A small image embedding model, trained from scratch: trained on rendered rooms with furniture.
Rows from block 4 of a small image embedding model, named by matrix and row number. Rows with one number belong to one neuron. Each number is 500 + 25 x the weight over its row's rms, rounded and kept within 0 to 999. All counts start at 0. Numbers have three digits each.
After each neuron's rows are labels from the 100 images, of 14976, where the neuron reaches its highest value: "responds to" is what is common among them. Only what is clearly more common there than usual is listed. The data: rendered rooms with furniture. In brackets: how many of the 100.
# fc1: MLP up (model.blocks.4.mlp.fc1.weight, 1152x192), inputs 0-95
# fc2: MLP down (model.blocks.4.mlp.fc2.weight, 192x1152, transposed), outputs 0-95

fc1.161:494495501501480487458502514496531501493503481501497489501505481500499499498502495494496490497494540525474508502727499510496498454512497499469489496494502510501511507495499500511500521510500504498496512481506489502496491501507388481498466504498500502503508517520387534500505514514505490508
fc2.161:510516523508495495516481474508408522523497466515496488539480496511495469486502545477498523511498483495497507490420524502485508543483496512541496524450496514487497493527520495487513495511507494493500528479517485500505506513421585513522547501514471470486497476476535488496480519523385582482
responds to: floor: wood (27)

fc1.406:502512481517483508501502499509547513491524502501502513569502509508495499498511501472544496516498524438501578502405517498557521513528506500445489492492485490496479452501517515503491503498487491513499502552495630496503518561496468526507546499498522513498509494516499523526509480497491509485
fc2.406:501498517501503501494512478484496490522491509502483494491505480493501510519491486499489503490497492546498485475538500490503492491504518485527471488521495533537513512490500499502504499488505503527507486536487363495498490502599493497501508521487506486505492499442493495504532537499470498526
responds to: floor: triangles (47)

fc1.738:504495504505505498562492457502462499493465511505503499497495509500501493515495491505498500511501459476492429523499432492504530521510497501503482501517513494420500512502500498485499516500493496501502503647499441495494498498478544525534454501509499484498484501495523496505502502516511501475
fc2.738:495504491496498514482499545509516504480518501502504502480505503504501498465498514506502496487496500485506536498489536509514498489498502500501517514499497491602500497482496501498483479499501499511501500430492598501506506508545501484491494499494499516482504508524476523498507495484444484503
responds to: floor: studded (25)

fc1.220:486499499515476499428503513505515483511503499504499495399495508501491500505502499490508508506496523496541566506488557516496486471502500512476456497513493501542495490486500576500495495517494512485507500453493502538506496509519527537513508499483503522498497499562407500493511497515490476483
fc2.220:508506510493508500614494492504505498555498507518502506609494532504500510465505500494502506504510499504501400492510480497487497510498500494543515503494516505428486504499504501501520501498498505498508504506495493468494500502480507497498465490513502494498512500430592466497496508519554474501
responds to: floor: crosshatched (27)

fc1.369:504490522434501487505491507444501497501506499503498506501500478501451501497487504511498509481504498502500495500503492496500496504499500499501511546504497500512512500498484499491473505502435515484549500518403487503498443494499502498482496500515500499326498497479498493498559503443519490500
fc2.369:510500489469418496496495506503502494501483506499501500498497508500508509502497489473490502506516499504504525500557469499415500501506440497498502503532504504494504503505500489502451500539499504488506507499540469389501490490516506507500509501547500497609472474501513503486445543499498525501
responds to: floor: woven (76); count: zero (43)

fc1.97:477499502527498487463507502488499499537487501510498491524500499501504497505499493501495506499494519509474521464514594499499500497498498486422522498500509504429507509467498489500493503500507498500510497495506493514505468465516541516450499499498497496502491500607457500493504504513574575510
fc2.97:532510519471494502502498500510503492493518501492495494500493517521501485469506509472505501496508501468510357525487484516505490495498498523531492453488493510561484518518500486485510502503498501508506503510492502499508499500359505476523489487498488505473527526438513521498462504496433460492
responds to: floor: crosshatched (33)

fc1.447:467496500505516496500498518502551502500502539512503499464504498498498499488501490488497499507499496495477513501509481495506512496498496516516491502548497497501507501467491489494508490500499503499501491527502341502508494514491504529552480501515500497500495512557487504498537495511533488501
fc2.447:518499487490502518493500477497503500492503494507493504512507543503496496495505522524504497483500509474505505528499512512504507510499507480496519497479509499467500500495513502503497502495495488498472501527500671498501508503504485474485481498496493500511514495485504509497480505489483455497
responds to: black walls (27); largest object: barrel (25)

fc1.269:587456500486454494503500534500493524521501501559499504481399497500498497501480524494503498511483503501521499528501497530454500491530501502500494498499503510487548500499492499525502500500499547505501579505500503532502450500506501495499484501499495499493376499491506500510506500570509486499
fc2.269:343534497498506499517501503466486497502528504404482500544644508499500535503499499504503503500504497514434498463507500473552502503475485494500500511500473500527425506504505479482496490495500500500500501504492487459500498499494501514507508500506502497510604499500504493496510497497475522507
responds to: floor: rays (36)

fc1.374:465500509489506452501507495480478501617476492511492492543490505488508485525500498504465507521487529536491512468538559509463441501509494506474525500482508510458513509463505489500492486501522500505502497476501487525480449439504528500497449491494501472507500498581495482502504493544519509489
fc2.374:504515503500502507475485596509677501424528504502494496477498509553506479490501521465514500490504482451491447512468448528501499499503493502503533444499496510497492501497504511480499500502502495517496510542500501503508509497477512481518508493500489510441521520479514540495479501505434510478
responds to: floor: crosshatched (25)

fc1.765:491504481528500500500507537500598503485517516508500503507500503504500499511501495500525496509498513487509555493469502497522500498498498500462500495504500482464498481501500504503492495499497497501500500552499554499506528499465508543505550502502513505496501501524480521511536499489492492504
fc2.765:516499516495500509512514424484342485556480501498490499521505489497512500469498503500491505498501483513496476481507498494510506489506526489509496497494502545542498486491503501501525509490499503503503495485495426502497473506501467486504525521489509496502498485401529478505502503489500502503
responds to: floor: triangles (29)

fc1.536:500500498492447501488448498455498527518500501495500498500495490501501501475496515488498538497504463509500500500500505430477491621491500489522498521500499501499482500485454500493500540511497501496546501497455505504495528495500501500507504500500516490485500522503452528456495516359530494531
fc2.536:503500499501502497544499525531506500500500501496501501498502518500501490493502482499500500529513513479504495503509466499500500393501499501494485443503495508499499508506492488503502494498498508500503495490533500491494476485499478498499500500501500499543501504501551472521496495623498497499
responds to: floor: rays (51); count: zero (40)

fc1.225:509500500498502497485514495500501601503502495502505434456501501500501484501467500539503495523500494510500496512490510505499487526500500489503505509489502568512495489504502499629500500501499547500513501498530500483478500499516498499520516500500438500490501498525486502431502500500499492426
fc2.225:498484502501501481499499461502509519495495496503507492433449506500499498499485468500500500534482497505504499502521489499527500517506452500496588466476501507500506500498501500593515498500500501496538494501507479433500487449519500498507465517509454500506498458499500496498501551504492496429
responds to: floor: scaly (100)

fc1.77:490503502509515501530500466490419499593467554498500499516498496496500502507499498509485510504496489548497555486461493495499450532497501506533505523494501501453521512583501492498502434490502500502502504348502405502493487459571510510499493500509496495502503492531528492499523509508566530500
fc2.77:533503513479502502492493559504575495438531442499500506475501501514499488503495509498516496489501488441490407515501502512507503474500484504489547460500499506550500504413499526498500576500499488494495498623499609501502507494409474472506483492497491519486524507488482516493484481484478490485
responds to: black walls (28)

fc1.671:502494516489501491484496415500319500509497491500502497404497484491495504507498513531477508496495509527507499511502513502495475489490500501527424515535505504525506517493488496497502504508499515499509494470490358534505467494499556494491487507510494495501492505497488501482501517507530502501
fc2.671:499512484501506504533488570509623503493503515494514502546495511507500498451513512488510493504515499483499468503489516498500500509493491502492549505487500485531494516501497503509489488503496493477501504518503694491499520507467487493492440483506497504489533504499544493486500494496490466498
responds to: black walls (25)

fc1.308:484502501508510499504489450498463489513479509511507502462488546498507501511498491520490506499499499572501538500463490499506493509473500482585469511512510499457510500521494468493507500497498504500497505509495436518500503460504578485474521505512496475501499499520502487494537522488504535528
fc2.308:522493499500497510571496525499538501506503503480500501499499497506497493466513513498509497504495488466485461493491515496501502482501499501452539506502477514652477499463491525503506516505498489500510495485501586503499503493502409501523487490494511527478498508495530512492477450494481425493
responds to: black walls (34)

fc1.246:546506505498499504495510505498503565498509500498500415504501498500500498508446500502502498500493486499501500500495520485493453499495500500503501514477490534517499502536501498502500505484499640500500519485498502500500535500502487498523520497496497501500500504522448501472478500499500498484
fc2.246:503497504510508491500497420501501499407495498501500473484498498488498506527491481503493501503487500506504500503505480496501500507501495499503512479502502500496509511499499501500538510484500587486516499535496456477499503496506503479499494517500500511537501471499463507498606490531508498500
responds to: floor: scaly (83)

fc1.463:486503531497482495499510499501501489518496501477496497494487504501500498498501498511495499498501500499503522504498561501479501486506505502507489509495482497517497500499511520500494487513506506498495501325504497513499457506502593496505430494496508500502504504492507497503490508528560403475
fc2.463:527506503455508500513482517504509521431505481544504494503489505523502512472496504498504515497502520495503457530514343517503503500490487499513537511498506496499498510509505503490492517497505495490503509503490483495504528510468488498470490469515489502485504496485537518494507437529453525470
responds to: floor: spiral (36)

fc1.561:476472508506485458546501503486488505652470500488495501523491473502506500532495488504480507501501453558489462537524472501498504512509492504505508517495509506442506514480501533494499509500504501502510498540505418502520479475504491537496499496503496496501491501499499509520493506528535497469
fc2.561:500525494493511510502494474524477502447504515520495505502500513519493484491506519496519494487508504454498480488499515520501486487495497502490533501497502500531502512527504495498487442494497500511495502428491585521506513493467527448511499492500493520455503516503511507498495495488347495442
responds to: floor: dotted (32)

fc1.177:457496501512495500574502483488420501566446527500496490514502506498524505523500493503491502511503488565480496485502503495495495572499502500495517509469508512324499500506514500501501518488503487511490498492510526498498516475526452524499508503497504500502503490512513496504500485536539517495
fc2.177:510500507486501500437497511504597501457526486501497500475504499516501480488500507499503495493487496450500491509493486509509497453503497496498500497503497526701505499487501523497508499495505500513497490471498500520504498481472533465509545500493497500430498521490475520503491502470416503490
responds to: floor: plain (38)

fc1.650:479488504485470497516503451493411501540452492496494480479493520499509503554500496502488502510501494506542510506482523509465483542508505499494475498488504498400505499677521504503497487504502498505501500429497524500481488454552533500497512498489508487503501494504507479502496487519530508448
fc2.650:505515500494502495482492551500554513485523506528503502500492494515505496397487504487500500488500488467499451506500450501509497456504489506500526490510500507631499496345499542498495498500499507510506491492500470510493516492469479480505516502500501508442507512472501542493501502505421499497
responds to: floor: plain (34)

fc1.571:498498502503492503501495418499480491541445515501499490541481507501509497505495495504497500488505523503548556495366507510508501524502503478498518505475504505462513512559491530502486490502507495504496500461503518502492494483491638498553582513503507476500491461499550485497490490515561539502
fc2.571:522497523498500498515502562499524496488534523538499494511494499502509487460479497483517501510492489435475420527519497490501493458512488523509495475529480501532511501471495504494495501503505504509528493534505424516493507500500367491491443496496511521483485516479503529499500521507435509498
responds to: floor: looped (26)

fc1.544:491495507473493508433501477496478498600476502500486484464508489492506501516494489487494508503498484599496508492521525507479476507498493498495485506497505504437507504526498504498504504516504510503520500459499466519497477467490491491483516502502494491506502499536493508490492506505541606498
fc2.544:544503497518500502539487498512564499496513506502509499618472502514492496382513511500502496502508532449501428494492491497497494483499493512499547496501489499578493499481499521499511450509498511486509493550504592514505501492501486502515504485510499501467516501450527477496465546495475425485
responds to: floor: crosshatched (26)

fc1.395:502498520477495510446496522501488498500505494505502498487501473494488496492499504497495484501497465502497435520638489512485499491508497508525405527531538508541510503473493470500498507507497513488503502447505432504506475497488451452515472501483497496501491503444500500496496522508504506448
fc2.395:484506466502501492548488503516643504485509505500503503495500518500490505499502499503503503493491531518519551492459542510478510518485487499501589500483515488489495497527501505500499509509504498505488504563506586494497495508517614526470485490500497505526508501568500488500504451517504528509
responds to: floor: triangles (27)

fc1.551:492517499509476495572510497484521515490487531495496495602500501501502513540506490488508497514493518498461538489434499496498494522502500505488502488482491501446493494545525525498482520481501489514500492520498571485486506484524478540508486496490510519501519497593480501503511491497503657511
fc2.551:495502496491506499464503524498521502499501455497482497422519458515500496487495513501495500481501453501502454496500461501516507477514519491506502497505469533587499498407503514501502496491509502501499496460477425515518500493486497469517553506495500501415510497431479522503502498469404485492
responds to: floor: wood (30)

fc1.692:501501514478484496417498469501417500537489488497502511494497468496501491497501517511483507492497498578498503495489571502498451499498500477515497521502508502498504515522493482499502502504508507502500503317493472517498483459454453454497543499500498479502504495498505455486488506508500508503
fc2.692:513506504500500493620499617499542506486512520495506498492484508517497498494497495494503499515498502471488499521494442500490502495501484506493564441511497489531485502461492521496499533508494497497510502675507496505499505512593507518481435480504503514514513495503504516486498498510521516501
responds to: floor: looped (33)

fc1.750:530488503487515486483478457513323496503486472504507505483488494490499497525491528521494504491503491498535458536422465489498517506499495499545457531528500511554516507527496520499502508503498507487506505497488428507499499488479554465502548508518496472498491486437551475505505489522494536487
fc2.750:470512479524501519531500638508651499499508534502494501494496514505500511477502491490520493498500510477493528455517549500500491498501495509475576499502507481494499501492499497504475506503501493505503507614511614502491505498500457506482424496498515528514502508532501493488507501518514520514
responds to: black walls (28)

fc1.679:531502504439472499501451500500499529501500577498538522498499494500485499504503500544549509500504488534504495534500502500484500498509503459500505531504516537536498500499475493502434504501394569500500509474465501481501467486504513497500500497506500505489464503502489499416501504467532495495
fc2.679:471500500508500499513498520524498499486411500499513502499500500465500506530501454529498502500499415499602488504502500527562502415498496502499503504500498461506501501492463466498497490497487510498501503497496496372483493511510502496500500513501485521514500553498499483500510508521506497503
responds to: floor: woven (100)

fc1.9:501495503504499497498515495501501579501454482507511443505500516500500469502499499510499502529500500502499485501434497499501457496506500488502502507504499503510496504502525500566507492530500507499515498499565440500499500500502504495500510500428448499501507499523486498498454500500500503490
fc2.9:493506503500417501500475462510452500482500500500522486491500501500500494500500499462500501500497455505502493502565588503490512500513497522467549497506488500494501499514425500498499504579498500489498498499500499504501497497549485485620443508586500498500467493498443493501500512506545500464
responds to: floor: scaly (98)

fc1.316:538490499496516499492502513500509497498520499502500509483499497499493497440499506499500500494498500501502468506546493503506512471501498496514511500500500521718504510496491507498506498499502501496500500482500492501502508522448367488521522500500495500501501495486504485498488507500484466503
fc2.316:487496502507497494499508463499478495508497506494500497497494502499500507582497495500495505510497510505496530491516504502483492528499496503500488514499512477276502494489500477500501502504500499493498512525505488498498501509522586522476485499501500498539506503501504505501505519502528543502
responds to: floor: looped (28)

fc1.444:498500503483504500532490477503430493512500547502498502467499496499489498504499500496491507499502465500502484515397536499501477502490498522554441522534500500502503504536494491496498485504499509492508500371484355528505471499495573517508487502511470502500504506504532508486513502502517498496
fc2.444:513507498498506507508493507513539499502504476493503504500504512502495496499518504509518490495506528496497507514499499508500504494490493492459586488496507498499490508499495508509486498500501491486489496576499743490508500487466517475460443487505500504485524501494480477486501466493510470502
responds to: black walls (26)

fc1.51:508488535488501539519543501504471506506520479498498499497493484502500497480498506507493491499501497468471363494522519504495497489502500492522465500505505497546526500495430480510499503499467501501511499489512500509500498426456462485501536495485498500499498501499467490502495493493580499471
fc2.51:499502426515502469510488562499570502502499525453504534497501504493501499493499497498494510502510495529503614499487494494487486508497497488499501473498513499477490488501497496502504518500502503500499502458522504420507491499609501516489506516516499491576503479508505493500515494498442549501
responds to: floor: crosshatched (29); floor: grid (28)

fc1.701:502505499501503503500506577494599501480504519495505502504513464501500500468501506499506494508494491456489504498501500490503495500507501499504518495497501490500496503501499496500497497493500501497498509496504542484504505516494419466520481498499497539500500511500489501500492528489505356501
fc2.701:502493497489500501501506443501449495500498469503497506487509506485504494584508489513493503498504507533501478529500514511498510528498505489525491506481511500496500501500504497497506512493506500477474493491499435491504487508566493564480530506497489488594499487506483527502503490497503696481
responds to: floor: rays (33)

fc1.297:506500508463520523464496499495501496539495469492488502497466491500509500487499519504495498485549498508483478500459539497500499503498503496545521504466511512612497502470501501543499534499518507506500490465498511508498460398467501494492532508487501496501500491499482504500414497489475507502
fc2.297:501500502500502496489491498519498499497497505500504499499500501500500494505502468497501502514500500497507507502511491499497490504498500501489497494536516499407499499509500502502500482509507503500505498543500497482500503497504508507496499501502499499512497503488497499500522499521486503498
responds to: floor: spiral (25)

fc1.380:453503501542472503470521458492535506496482509497493499495498497499500508529506493486503500505498504523510539504489511509494480499499502507502455502503489495444491498498508579501485522506502500509500484480495533501497501522521527635505498491492508515503498498542421510504501502511502500500
fc2.380:526499500474506499534498523503496492541502482514500501524501506519506511453501508502501500490503486471502468496496464488508498495491511490518522507502500535510500500493511526507520492491500498496499496487494493499509508500482487427497509502499499486430501498401532509518500501490546397470
responds to: floor: rays (33)

fc1.663:509501499492502528536500519482500500536447500536525500500459491540499501498488592491504519648501499501501492500463505500500475500499501500504495503498501500562499499501471507495500494485475532501499528500500500500510500483500498498497492501500495552500499500546477477499499499500493500500
fc2.663:490500500487500514503542503501503464499416495499471501499491521486509499532502560480498520554502494497500509501484499503504436425499490498493500485495498494498455500491502501500500512498513490485518497499495503498495488498515504504501500503522501508596505412499503496505503504495496503500
responds to: floor: triangles (100)

fc1.327:494493495502486492531499478502495500621449498478488496501482522496515504540501496490500515501501505629504538495504505495489494522501504500465496498482491504437497485510514500498503503504502493510501497479503516499498511485529476535461508502498507498503501499517523497521512483514534580510
fc2.327:508502502509500507500496498502491502462504516503490487524495485519497497429502507515503498497495503464501460499501469492509497469502502497495496488512493512610507503508500534505489470497499505508511507503490474524500498485465517468530509495498504495385500507460505500501488513493429419510
responds to: floor: plain (41); count: zero (41)

fc1.677:461505500550501502507506494491498500527476537506498492492496510505505499507500498529504498508498506490498570452478537499499489533498502494494498496480500494361501491529510502501485493497504496506501498454499569500501494463537480512503517501497506500500505493551499485508506491498613500496
fc2.677:543503532473508498492501511501528498489517490512499500507501498503507488451501502487500501500506483490498389515502445499512497462503499501509511483499490538607500503460499531498510520495500501502502488470489419501499496498470476477505514501495503500468501523469505530496492490497331478499
responds to: floor: plain (25)

fc1.476:500496496498510487424495504503502487486517508500516512496506490502489501499500496498509505500497498480506488503502459500507521493507498510498501507529500500523502503483496498500500460507494509500500508418498477506520481535490656525511509498504498506500492510504505548490505507509446490499
fc2.476:498502504502494505546511441501399503522489501506500512517499525493499511533512497510526504498498564485484485504501563523497501513498510502524503527474505499455493511541507471506497499490493492505492494559502544500488499505497477478472458495506498508520497496481510466499489504519653497480
responds to: floor: brick (25)

fc1.213:488482504502504475526498461500379499674474500502497497517497496492505501506498489503479505499503467560512458503520483507487489509504498501509492504502508505454513514507497484495501508504506500503505489496504358507494481470496498500490488504503500485504493501496507499496503504524531512485
fc2.213:504513495496500502477491531511556503386514502499507500476494506520498492477499522506508496498490522442499527502464502505500496493497491502478533500498501493581503505496500509502493484504498496505489513493500667516505514496481507474490494493502494511465507511507503504494478496473479474497
responds to: black walls (27)

fc1.365:516491500500514491512501486501504499523506461493498496469481514501503499513493506501503508499508499522496504490500509502505498501487500493497507497488478501557502491505509541496497506494501492499506499513491508502496541494503486493463530503505514489495500484489513469511492459495497514500
fc2.365:492491492533504522430498518491485496499473578483494498561499516505505500505489488494484496504505501511501495446517469482500474500517487499460462489523533496417513483468498488505483506490497502511520511521505501507495486492492552508509487514499522503492492497510548500496524585489396496540
responds to: floor: plaid (29)

fc1.568:521509502483499499500501577498578500432535476508502505495503485502497498432507502496504488503495494453496474501580503496506502479506496501514504485516519499547500504474491483505499561495501504500497503565502501496501498552505456454513470500494487531496506512486462500500498521491482417499
fc2.568:474507493495495498488501468504495510503491490493501505495515504491499499638502512480485502503501500551503524500490532504492515539494509487501503508465502490444480499503505484499511467500509500480485501472508501477509485510558578585492512508502484484622503477505484500500506489500505588496
responds to: floor: bubbly (35)

fc1.578:498501498493501503493503558487531557498531494489500485504552497500500460500500502501501500491497499486492529520495502484509467644397500482500498499499501514499499494466492497500495500497530500500499466504499501501446547498500504503500490497500504497487500503519500510444526503462480497495
fc2.578:502503500501573500502488500500495499500501537499521501500499497502492498501503477496497503540465499553510438477481493504506497485565504531508490549484503500496504504514497496500538494485433510513506499493499499450532499485498473498466501498493495500489503494481496465533505487549510513508
responds to: floor: scaly (52); count: zero (46); floor: labyrinth (43)

fc1.387:478508485522516500492509581501627500459549523514507505459511498504496499471503497492516486506500512453503565493492492497514507492498499520502503495518494489578498499500499489503495489500495501498499504548499497498513501545442494542547513500507504524495498510509459512489538496488481459500
fc2.387:514483509482501502513511374486387499547472475500499504542508504486503500560502503505490513500508503528500473510504510505498519523500513488502491510483504509377501490459522498502516496493496498494481494477496490494496494507510496504482496510498497488550501476478522491501495513496573494497
responds to: floor: bubbly (26)

fc1.231:501484504498511498470499498500509488564490476498498492479488508496501500496491511498486515497503500564503493491526518509493481497500498501533495507498498503525508503567496501502501503506507502497510503414502500523490503477484451474497505498499506473499501488504519465500497498515490492496
fc2.231:514499503507501502614492543501409501492512523506499498544489488516501502467496487492501513502509507471507504500508438498495505494502469511451507479507512494500502493388484506487496506504492518504514513541505495510500508499546551561481453498514500517497505510480534526499491507529530511506
responds to: floor: looped (26)

fc1.518:484500496495482495522500514493503513516489518504499497544506504499515501554502483493500501513496496513469558495442486487498501512505498504483493503502496500273503474489501497504500500501502495508502497515499457512502499459512538518491510501502499493501501499518488520508529500500555544489
fc2.518:508537496481504502497487473504501504502506488502492498492501502515498493470501517501515492487500496474501472510499500501510500472503514498497530463499497531695500510555503516499511511499505499512494500473498577514500498479471481443517518506491492504441505500475500502503471496481411501498
responds to: floor: plain (31)

fc1.630:500502499466494501460505478499476498532502464495499499475500501500502500493499503499494503489500496529503506491508533504490469489498501490504510504485503499499503505572500503510504500503506503500498504472501515502501501503508449457449538501494498493502507502496485498492491497501505519500
fc2.630:500499508520494503510501519498509499493492533500510500551480496505501500510487490494501500530500503495501428495497455501488502498510484508499501497514504494514496500430488511494500495501495507492512503499533448513498499499557501552507497490515503501526493486492528496501495561532367508499
responds to: floor: looped (34)

fc1.740:498501505474485505495497493499440501529490462494497493504497510500505504506501502502497518502499502564511516486499505499483444521501502497495496499478507503456504498525510495497505497503500494503504501439497551504487503487526527483461535500490504485502506496518508496496498496497495533502
fc2.740:501503495519505498529500560500557509498510528492501495486493444520495497495503492494495495503503486486499477488496486488494517483511485505488507467513497520642501502502487555496502524506502513512512498574500405514497486482486487500537524491498511503467496511433495497500489495497503505507
responds to: floor: plain (28)

fc1.139:519501495496492498455509512507513494422514520497494496476517492501489497498506513517523476491501555453524501505457487511496501476510503501501486500510486495601491488491497585503497487518494508486496488477499530500503502559498468541559528495507505545497469499500477518498472501502515423494
fc2.139:500504501496518499561509496497439491529492492540501511562504454480514508493496451494495501501508489512495489502532574491497499556490502500532479537498507494418505505523508471500494495497501498496496498506492453488492498526503622482460466503504501496515508501490505486502541501527548507505
responds to: floor: rays (33)

fc1.57:456518508502523497547511502494473541513503514503505498489506490500504499500503500496497494514499513505455523504501505492501523515496489503504509489503500498508507522594499457498490516491510498522518499500493475503496500490467460491494493500507502503499522511501497478496538476494503562497
fc2.57:519497498498502500498499541491543497500502493496499501505502498516499497484497526501494497497508497502508492507483433501500520502506505480490512480497498503497476469400498534518517486499491497490481486502502497504522508504562430539516512505495497500505504482494497547494495519474479400484
responds to: floor: scaly (26)

fc1.121:498467499494495487478510495502499500602499517493491498555538425501510495487497504500505509501501460495500404437500478514497486499508501508465514506495497500490499514477495503507494487504500497496501471440504497500493501504472426548499503497503503516502499519486491517499461497530505497485
fc2.121:511479472512504510464501500505492496411497498516497503468506499493512502564502477519505495489514572460518502518483575497506501507500497517541484496483526486454532499541506487497489499497495498502473521504499493510500491494492543450481513510508494483525494504500506461507500576503528449495
responds to: floor: rays (25)

fc1.548:543482518403500502532499530456500519504501499542499509501500481507443501500461503510500501490501500516501474501502481500498499495500500500506502536510510521521533501491456500501494503500414539493540501514413502502494490499501510498461499500504500498339482497500482486499545512492510470506
fc2.548:510500496500453497496499504502502497497500507500506501487498504500506500502498490495490501500516499502503501496511489502469501494503445499476498503536503493496505500500494498502491495526500501495504503497521440412501498489549503500501508503549500498653490489502508501490472544500499507499
responds to: floor: woven (75); count: zero (45)

fc1.480:501496497442513499548495500501496501502466494501567500504496505627501501500499562502525499493477506498500503516515433497500495477474500495500508497507496500508524504520477502523488516499503500536501503500494459501538512471498503498503494466496502500352500501493494484504535500474511491500
fc2.480:498501576499501506500500499502489507493499503500499501496500502483499500533503493500496500500514501460499497497504500492500500496499504498503481485590500501499498481503502512441499493514500503500498499501504500489471496507508487504431498511501499501644500507500496500500477508501513488505
responds to: floor: crosshatched (29); floor: looped (25)

fc1.667:526505499505509501535497489502496495488506497505499504494488526502496490490494511513531497494502530448534492499296506500501513511498502502499498485500500504587495502508501508498496493496500493505509492437495546501508508570482545504528590501501506498496494481485501503504497456532474479487
fc2.667:481501505498500503466524539487494497534502519498495495514524512492510514499492472479497500501499483503494503490585477494501491496505502499508493498501502500343503497488504497501494498501498501509503497528502456501480490499515493488485466508498515502511495498507495493488536588509506523505
responds to: floor: triangles (30)

fc1.153:500489494545540495572498492502429494558500562495498494514491507504500494510489497503495500505511495495547472492424482502505536538501502502513520508489497499502504499517515498489497482496499485493500490469507482507498523524517555576503554498504504478497487490504547506510499463505508488493
fc2.153:530493512499503513475506498500611496493509471510503501498504504494510493502492482490503496496504532467499487508501528507501486494495487503504463494524502501473518500499509492499489511489490502516498502609500533498498501490411436444492409504499502497479502558512497485499508588505502486495
responds to: floor: dotted (39)

fc1.532:502499493506482455517499485502513506531484550505501505547498504501504498539499498502518501500499506504521499507337474500507556516510499505461494503493496503461493468440507556500503466494498491488504493539501527503509495492529532561460566501493500501501496481488512581532496503500502592492
fc2.532:494500484496506500483500426503445501491500501529490493491504489508512514445499496470506491494497496487498482469521529496514466468503513504523511497498502521519509506565508497498496497492500501531501484488494476520492494475437494396534460497493504525431493513502511439498515509526499460499
responds to: floor: dotted (33)

fc1.570:509501501503503502500500476497496500486502499499594496488510500498500501498499499510500493643500507494490470500500499497500503500535498486569528519506525499515500570513503464498500498516434499501500501506506479501531491506485496495496496504444422555501500506517502508500461489499499503486
fc2.570:494511505486501500503504501499485450493495481498500533495541497492499543521500499498498496500466452506499422500499501506472532497539477498511499500499501431497500514499501498500499501498465500498493491487499499499538492524541500500492479502503499500587501496500498439501493525499498501478
responds to: floor: plaid (67); floor: grid (33)

fc1.341:498502501487476501394497500502498469484487537505500497487511475499492499502501499492546482504486536472537563501465498501512492479517499507493472504537480489612491490473495590505484500521492510486504497429498508511503466527505508515532478500503498539498473508598407518499492513509505470501
fc2.341:512499499485507505554504484500493492544502492519500500564500538497509504436502485509502510497526454490498456504526522500501511504499511503548493534473501499454501515508513474492499501500501499495496496524482471496495493534517562482467479495504500503505505502346526491506513505555511553483
responds to: floor: bubbly (55)

fc1.529:500499501494494499527541559387499494500491507487501426499526541500502496527501586500505490504476498461471503513491502493503489434535510517492498606462484499484500498491499483520495499499497486501496501492502492548498503499504502491501486500414501503499500517477497508500516423488535507515
fc2.529:502499500497501496501500501320502567513488500501497425501500498491501502499493493489500551501465499564522528500502500510500474504513499500493501496447499563509508500508502490500497502498500500499549500511500488492497483500500488484498478523462501528501498447503501499500524500500489502517
responds to: floor: rays (39)